Weights of a small image classifier: norm batchnorm, 29900 steps.
Rows from block 7, named by matrix and row number. Rows with one number belong to one channel. Each number is 128 + 32 x the weight over its row's rms, rounded and kept within 0 to 255. All counts start at 0. After the name is the row's rms in percent of the matrix's.
# convs1: first pointwise conv (model.blocks.7.convs.1.weight, 320x320x1x1), inputs 40-79
# convs3: second pointwise conv (model.blocks.7.convs.3.weight, 320x320x1x1, transposed), outputs 40-79
convs1.61 091 [101 161  88 131 177 109 132 149 133 124 176 182 144 123 153 115 132 167 164 119  55 104  93 160 153 123 111 124 174 145 149 119 109  66 137 191 129 136 144 130]
convs1.62 050 [134 101 103  79  77 173 120 146 146 122 101 163 134 144 103  91  87 124  82 123 216 114 150 137 101 149 152 149  86 115 123 166 106 207 127  95 157 159 137 119]
convs1.63 160 [120 138  48 134 145 142 152 113  80 100 154 108 113 114 130 144 131 152 177 125  19 128 186 114 115 126 156 124 149 151 128  78 147  53  97 138 117 165 129 121]
convs1.64 212 [ 32 144 171 111  81 105 180 170 109 191 132 166 201 149  81 145  96 151 148 139 139 180 118 140 169 106  99 152 143  59 125 177 153  84  80  70 148 125 171 129]
convs1.65 060 [121 160  83 107 141 112 116 133 140 114 184 102 121  90 153 134 153 119  92 146  45 157  73 214 163 137 120 162 165 172 131 161 124 113 123  86 120  97 119 136]
convs1.66 053 [140 138 115 109 139 133 104 157 139 164 117 150 146 115 115 106 141 106 106 133   0 135 127 104 154 117  72 179 138 142 141 155 147 101  99 103 135 124 128  96]
convs1.67 039 [164 108 109 162 147 110 144 134 128 115 102  82  96 181  99 123 166 156 142 135 199  97 117 134  88 133 196 150 174 115 123 149 134 133 106 137 110 104  99 127]
convs1.68 166 [162 137  94 135 116 144  87 184 138 121 141 152  99  76 107 106 101  93 154  92  32 138 119 141 157 107 143 125 167 128  97 112 124  89 130 117 127 139 170 124]
convs1.69 094 [118 131 170 136  87 112 184 155 172 143 153 133 102 123  88 115 119 108  93 127 224 127 149 196 179 136 127 118 145 109 130 118 126 103 182 109 110  94 171 113]
convs1.70 036 [205 134 147 136  92 162 125 154 124 145 159  82 123 197 102 162 188 109 141 128 196 170 113 175  71 145 118 133 153 136 163 145 160 100 137 147 136 156 105 119]
convs1.71 088 [104  87 164 109 104 162 186 155 176 133 128 110 166 102 101 118 144 142 117 150 186 133 109 164 171 132 137 131 167 151 119 154 123 132 131  95 116  87 127 100]
convs1.72 061 [164 101  88 146 189 135 156 144  99 145  92 147 105  94 111 148 135 151 184 122  29 128  89 113 157 105  75 115 134 111 122 154 111  79 136 180 133  92  80 170]
convs1.73 073 [169 152  84 142 100 114 139 114 104 110  83 126 120 165 110 100 174 187  81 124 181  92 121 159  92 119 180 142 197 145 142 162 179 145 131 137 140 133 107  82]
convs1.74 144 [133 115  78 154 135 115 138 137 150 111 213 121 137  86 133 164 108 117 159 116  28 144 142 120 125 117 140 166 119 139 139 123 173 127 111 123 111 141 167 118]
convs1.75 166 [142 125  35  99 116 147 149 144 103 142 153 103 106 113 138 151 108 147 126 116  40 158 170 137 113 130 119 117 149 128 140  83 131 102 112 113 111 128 145 145]
convs1.76 138 [150 111  57 111 141 115 129 133 162 104 136 130 104 100 103 140 104 136 145 174  25 199 124 121  99 129 108 145  87 160 130 129  84  98 152 145 123 129 136 151]
convs1.77 070 [108 141 215 144 113 111 150 105 137 144 120 193 146 166 130 149 107 143 121 147 215 140 121 158 125 108 110 104 128 127 104 128  85  59  82 141 154 177 150 119]
convs1.78 053 [165 122 121 154  97  91 141  69 139 115  57 144 117 182 137 116 170 161 126 158 223 146 121 112  70 163 114 114 139 129 101 124 146 106 149 121 148  74 117 132]
convs1.79 092 [115 107 167  95 151 181 120 163 143 127 168 117 112 180 141 135 134 125  95 136 235 145 175  78 125 146 132  95 142  91  88 143 149  65 122 142 136 153 135 106]
convs1.80 035 [173 127 145 124  87  90 132 139 133 143 147 142 111  97 123  93 148 126 110  87 234 151 106 152 171 118 106  96 147 123 129 149  85 159 186  82 137 155 155  74]
convs1.81 059 [ 88 141 113 175 133 122 160 181 197 147 165 138 169  61 112 110 119 180 147 140  11 103  59 119 127 117 109 145 149 134 118 179 105 138 121  88 128 137 132  95]
convs1.82 063 [ 78  85 182  84  88 175 140 122 163 139 120 106 134 109 135 136 146 147 123 118 189 146 124 108 175 135  74 140 143 144 156 110 134  82  78  83 179 117 159 121]
convs1.83 147 [175 127 124 132 168 116 112 142 164 110 166 112  94 113 127  83 118 116 162 126  34  80 153 143 119 107 106 144 106 185 147  90 114 116 120 107 131 121 131 135]
convs1.84 085 [230 140 127 125 103 131 122 130 146 119 116 138 121 144 149 109 129 125  80 120 191  94 125  69  96 144 108 140 150 121 107 122 134 156 131 147 122  93 145 150]
convs1.85 045 [128 144  88 137 131  81 151 119 119 132 213 104 156  28 102 118 163 133 132  94  40  99  99 167  88 133 114 150 104 100 123 142  81 144 144 107 108 154 152 131]
convs1.86 052 [ 46  83 126 186 148  88 124  77 173 161 171 126 163 144 107 145 133 120 189 133  75 112 114 144 153 130 153 112 107 180 145 130 104 123 125 104 103 174 120 130]
convs1.87 076 [138 101  67 149 131 111 117 153 135 138 159 118 118  49 115 121 109 152 121 125   8 156 119 130 183 128 105 175 117 129 160 135 146 139 170  87 130 130 155 107]
convs1.88 129 [ 79 116  72 133 132 146 113 133 143 110 149 148 160  85 124 165 129 131 123 170  18 205  85 177 128 124 103 115 114 121 108 150 114 146 169 127 111 123 151 132]
convs1.89 046 [138 163 115 114 106 139  81 175 114 135 207 131 104 104  88 141 163 186 149  92  24  74 161 128  99 136 148 190 109  69 142  89 115  82 148 166 163 113  90 148]
convs1.90 164 [141 136  64 119 118  90 129 139 141 126 174 112 106  98 123 149 104 166 140 159  22 183 125 141  82 134 161 121 125 124 172 111 159 137 117  89 133 157 127 139]
convs1.91 048 [ 85 160 138  98 135 134 161 138 108 123 109 112 159 117 167 141 127 233 112 162 225 139  91 201 136 113  75 104 166 158 136 183 155  75 108  90 165 143 163  94]
convs1.92 051 [120  98 146  87 123 137  85 114 141 115  98 131 113 150 173  75 123 183 135 154 240 169 117 107 129 153 108 154 118 143 155 144  88  82 128 105 123 131 127  94]
convs1.93 059 [116 124 132 172  93 126  99  98 136 129 129  74  88 152 109 104 143 157  69 136 224 163 142 143 113 167  99 125 157 130 116 125 138  92 142 125 115  69 122 102]
convs1.94 051 [108 137 105 122 143 149 126 104 100 139 137 137 119 115 141 132 146 150 205 160  11 123 143 112 139  92  84 141  86 108 144 127 146 156 142  74  72 143 125 109]
convs1.95 072 [160 145  90  72 147 142 144 100 140 133 110 145 143 107 170 151 122 138 175 119  49 114 108 116 113 122 173 129 124 181 142 178 133 151 137 152 127 195 150 107]
convs1.96 143 [137 106  70 167 110 126  97 135 165 115 181 133 126  57 126 151 120 126 148 156  30 177  86 131 100 125 118 172  92 111 146 125 128 156 126  95 111 112 121 124]
convs1.97 117 [126  94  59 156 113 154 125 126  84  69 137 120 167  65 141 151 120 111 147 118  12 161  62  87 110 117 100 133  98 138 130 113 170 162 135 136 106  85 121  68]
convs1.98 063 [113 135 104 177  83 123 124 171 159 142 167 158 130 118  98  94 107 120 113 141 196 138 102 119 117 120 107 118 128 157 145 191 124 137  80 104  54 133 151  90]
convs1.99 073 [134  99 122 131 137 138 177 131 138 152 118  95 155  58 110 103  94 138 251 141 117  57 102  84 179 178  87 148  77 161 163 155 149 177 132 100 150  61 123 147]
convs3.61 093 [104  98 189 175 179 126  88 173 168 123 144 100 107 166  94  88 160 117 115 138 131 161 165 105 155 177 151 151  98 166 163  97 193 183  84 181 196  73 123 142]
convs3.62 041 [112  94 129 118 103 182 139  90 157 111 155  49  29 177 120 149 166 136  94 149 138 173 172 127 255 156 152 151 130 104 124 121  82 131 121 135 112 123  67  64]
convs3.63 190 [104 118 153 157 119 113  83 174 146 131 156  85 122 135 142 149 165  57 147  97 163 149 114 131 142 124 167 144  97 186 187 163 167 184 115 216 167 106 189 125]
convs3.64 192 [150  61  92 129 159 105 133 129 158 158 154 115  95 112  93 168 147 149 139 133 125 108 170 115 105 119 121  73 149 140 115  81 135 162 162 126  96 151 100 135]
convs3.65 063 [206 195 107 125 155 166 156 103  94  90 158 144 156 133 181 113 108 149 154 133 110 112 138 243  80 115  81  88 137 136 132  70 105 114 190  68  90 182 138  89]
convs3.66 042 [ 69 129 140 126 222 148  97 139 146 174 203 174  88 154 109 124 156  95 134  48 115 191 126 185 161 150 147 116 104 143 158 106 183 162  75 188 138 123 188 137]
convs3.67 027 [152 180 188 124 132 160 186 105 122 116  76  70 129 144 104 187 143 164 137 121 126 194 106 217 180 104 114 131 139 126 138 120 147 124  86  84 138 113 114 132]
convs3.68 172 [101 108 129 101 117 108  94 171 151 167 177 135 132  89 153 139 172 104 135  98 160 195 113 121 134 113 154 141  80 153 147 139 155 180 120 147 175  96 138 178]
convs3.69 076 [ 44 111 128 157 144  45 130 155 121 106 106 160 177 135 154 127 102 110 196 185  84  78  75 146 153 174 123 151 119 141 122 170 169 100 181 121 148  96 147 129]
convs3.70 031 [156 125  87  91 137 118 122 103  82 131 117  96 255 189 139 138 138  84 125 180 128  88 127 228  87 128  89 130 107 145 125 142 110 121 163 127 165 151 122 123]
convs3.71 065 [  7 114 147 153 118 105 129 135 135  89 102 112 121 140 126  88 110  98 194 148 148 175  70 182  72 158  59 160 173 111 126 143 156 129 185 114 120 122 143 146]
convs3.72 055 [128 174 188 152 205 103 107 161 130 126  95 199 148 139  66 157 178 131 128  72 143 135 139 129 171 146 125  94 143 161 112 138 155 162 122 144 143 106 140 119]
convs3.73 064 [123  97 140 123  96  66 163 155 151 121 103  56  80 154 159 161 155 159 140 116 151 168  67 125 125 110 147 106 154 126 112 149 161  88 128 130 199 115 171 120]
convs3.74 162 [ 83  97 156 131 114  96  81 150 165 158 171 143 113 107 188 138 160  84 125  90 134 152 115 122 123 137 180 173  87 175 173 157 146 176 141 175 171  72 149 181]
convs3.75 189 [158 133 134 122 131 164 168  95 119  95 102 146 141 154  84 130  81 161 122 167 109  79 121 126 106 137 109 110 188 109  76  99  89  81 135  71  84 164  80 105]
convs3.76 140 [166 139  98 169 127 163 153  76  73  85 132 102 166 172 126 137  95 119 133 122 121  67 140 144 103 125 103 134 161 107  85  67  83  84 111 104  68 162 111  75]
convs3.77 058 [147  55 142 163  87 114  93 142 131 136 132  56  92 133 129 162 139 112 159 111 130 201  68 129 229 133  86 136 121 129 141 155 107 148  97 135 132 113 103 107]
convs3.78 035 [200 149 138 155 145 109 116 104 130 144 140 131 132 144 144 146 219 142 135 164 126 123 170 120 121 124 141 165 124 137 178 156 139 159 123 126 157 121 151  96]
convs3.79 067 [113  98 115 118 131 105 115 110  59 129  90 127 255 115 117 165 117 110  91 120  78 105 151 123  64 150 132 111 116 120 103 115 109 102 175 103 111 154 139 125]
convs3.80 031 [ 82 112 100 101 116 217 142  97 140  95 166 127 105 131 104 109 126  88 113 133 106 114 155 129 145 132 195 141 118 101  85  86 142  88 109 192 144 157  72 133]
convs3.81 047 [148  93 116 102 118  93 181  90  99  78 106 105 122 155 158 115 112 109 117 132  92 109  77 117  91 122  88 125 187  82 119 192 100  68 160 140  98 120  94 146]
convs3.82 046 [181 127 141 134 127 164 138 148 178 169 174 106 109  97 144 141 159 118  55 113 142  85 143 122 180 118 144 123 127 171 163 130 102 133 108 112  98 209  83  99]
convs3.83 126 [142 109 157 221 134 131 119 158 110 139 132  95 172 177 156 127 144 115  90 107 134 128 165  88 135 140 123 152  97 168 122 121 139 149 129 184  96 110 123 130]
convs3.84 060 [202 150 122 131 108 154 126 105 126 143 155  80 121 110 123 140 149 145  47  95 148 162  92 101 197 101 100 143 127 119 129 121  87  89 135  89  98 141 112  72]
convs3.85 040 [100 134 121 149 161 163  86 136 103 112 108 174  77 133 105 136  93 130 122 103 142 132  76 113  98 167  88 161 154  88 117 157 169 112 142 106  67  93  70 190]
convs3.86 033 [117 105 112 127 115 128 114 152 107 161 106 173 146 136  80  60 116 119 134 138 141 108 193 193 153 104 153 127 139 108 129 105 152 151 128 141 100 142 150 140]
convs3.87 059 [164 184 137 112 180 137 177 130 109 113 144 165 139 192 125 109 177 119 148 124 119 110 138 193 106 156 136  71 154 118 117 115 101 127 153 158 107 141 183  92]
convs3.88 113 [ 89  65 128  63  92  86  96 151 171 179 144 107 112  83 174 144 164 143 108 120 146 121  97  89 168  74 138 148 107 105 165 172 141 118 140 116 182 145 122 152]
convs3.89 037 [ 95  89 108 104 106 118 159 159 101 120  89 148 141 122 110  80 145 113 118 176  99 129 118 139 169  94 135 110 138 132 156 106 126 131 116  85 104 146 143 160]
convs3.90 187 [100 116 144 121 109  95  99 183 148 153 133 127 119  93 153 161 159  96 142 109 167 172 132 118 149 109 168 135  66 160 155 166 150 172 131 169 155  61 171 177]
convs3.91 043 [101  79 141 155 130 233 137 127 157 135 122 103 118 153 120 110  95 154 179 143 158 140 116 114 136 126 146 133 133 121 113 131 114  93 128 127 108 119 116  94]
convs3.92 048 [159 122 125  66 164  38 126 141  76 136 126 147 161 126 138  71 101 136 159 154  77  85 114 107  21 145 147 156 106 155 146  86 119 141 190  97 132 140  82 135]
convs3.93 045 [ 54  84 109  37 130 142  89 107 161 168 157  95  56  92 134 111 132 108 120  61 128  98 103 173 157 137 112 111 119  93 108 139 130  97 117  91  56 121  83 126]
convs3.94 042 [165 160  79 117 103 197 122  98  22  60  98 106 180 176 100 104 107 150 118 179  78 140 149 118  70 102  47 123 142  54 114  60 106 115 115  96 133 132 108 165]
convs3.95 057 [ 70 135 122 124 145 153 125  83 149  96 133 139  77 104 156 155 100 102 121 148 104  69 101 220 159 111 100 160  99 149 161 192 152 118 129  79  82 143 158 117]
convs3.96 153 [ 80  84 164  94 117  79 107 150 153 179 164 102 120  80 152 150 153 129 128 114 153 168 109 128 143 111 189 155 105 141 155 154 151 143 134 169 169  82 123 182]
convs3.97 119 [192 180 112 177 155 178 153 105  96  72 122 165 119 147  96  90 110 139 137 139 103 106 144 181  62 135  63 108 143 126 108  93  90 121 138 126  93 126 132 113]
convs3.98 042 [ 97 124  71 124 132 117 105 149 135 133 135 143  84  82  95 159 134 108 131 132 112 108 180 132 185 158 154 152 121 212 126 112 104  83 118 129 114 153 123 163]
convs3.99 058 [137 175 124  70 130  47 111 198 144  85 171 208  66 176 112 117 120 147 120 138  63 158 124 147  85 120 124 147 111 137 122 114 145 143 183 132 123 154 143  91]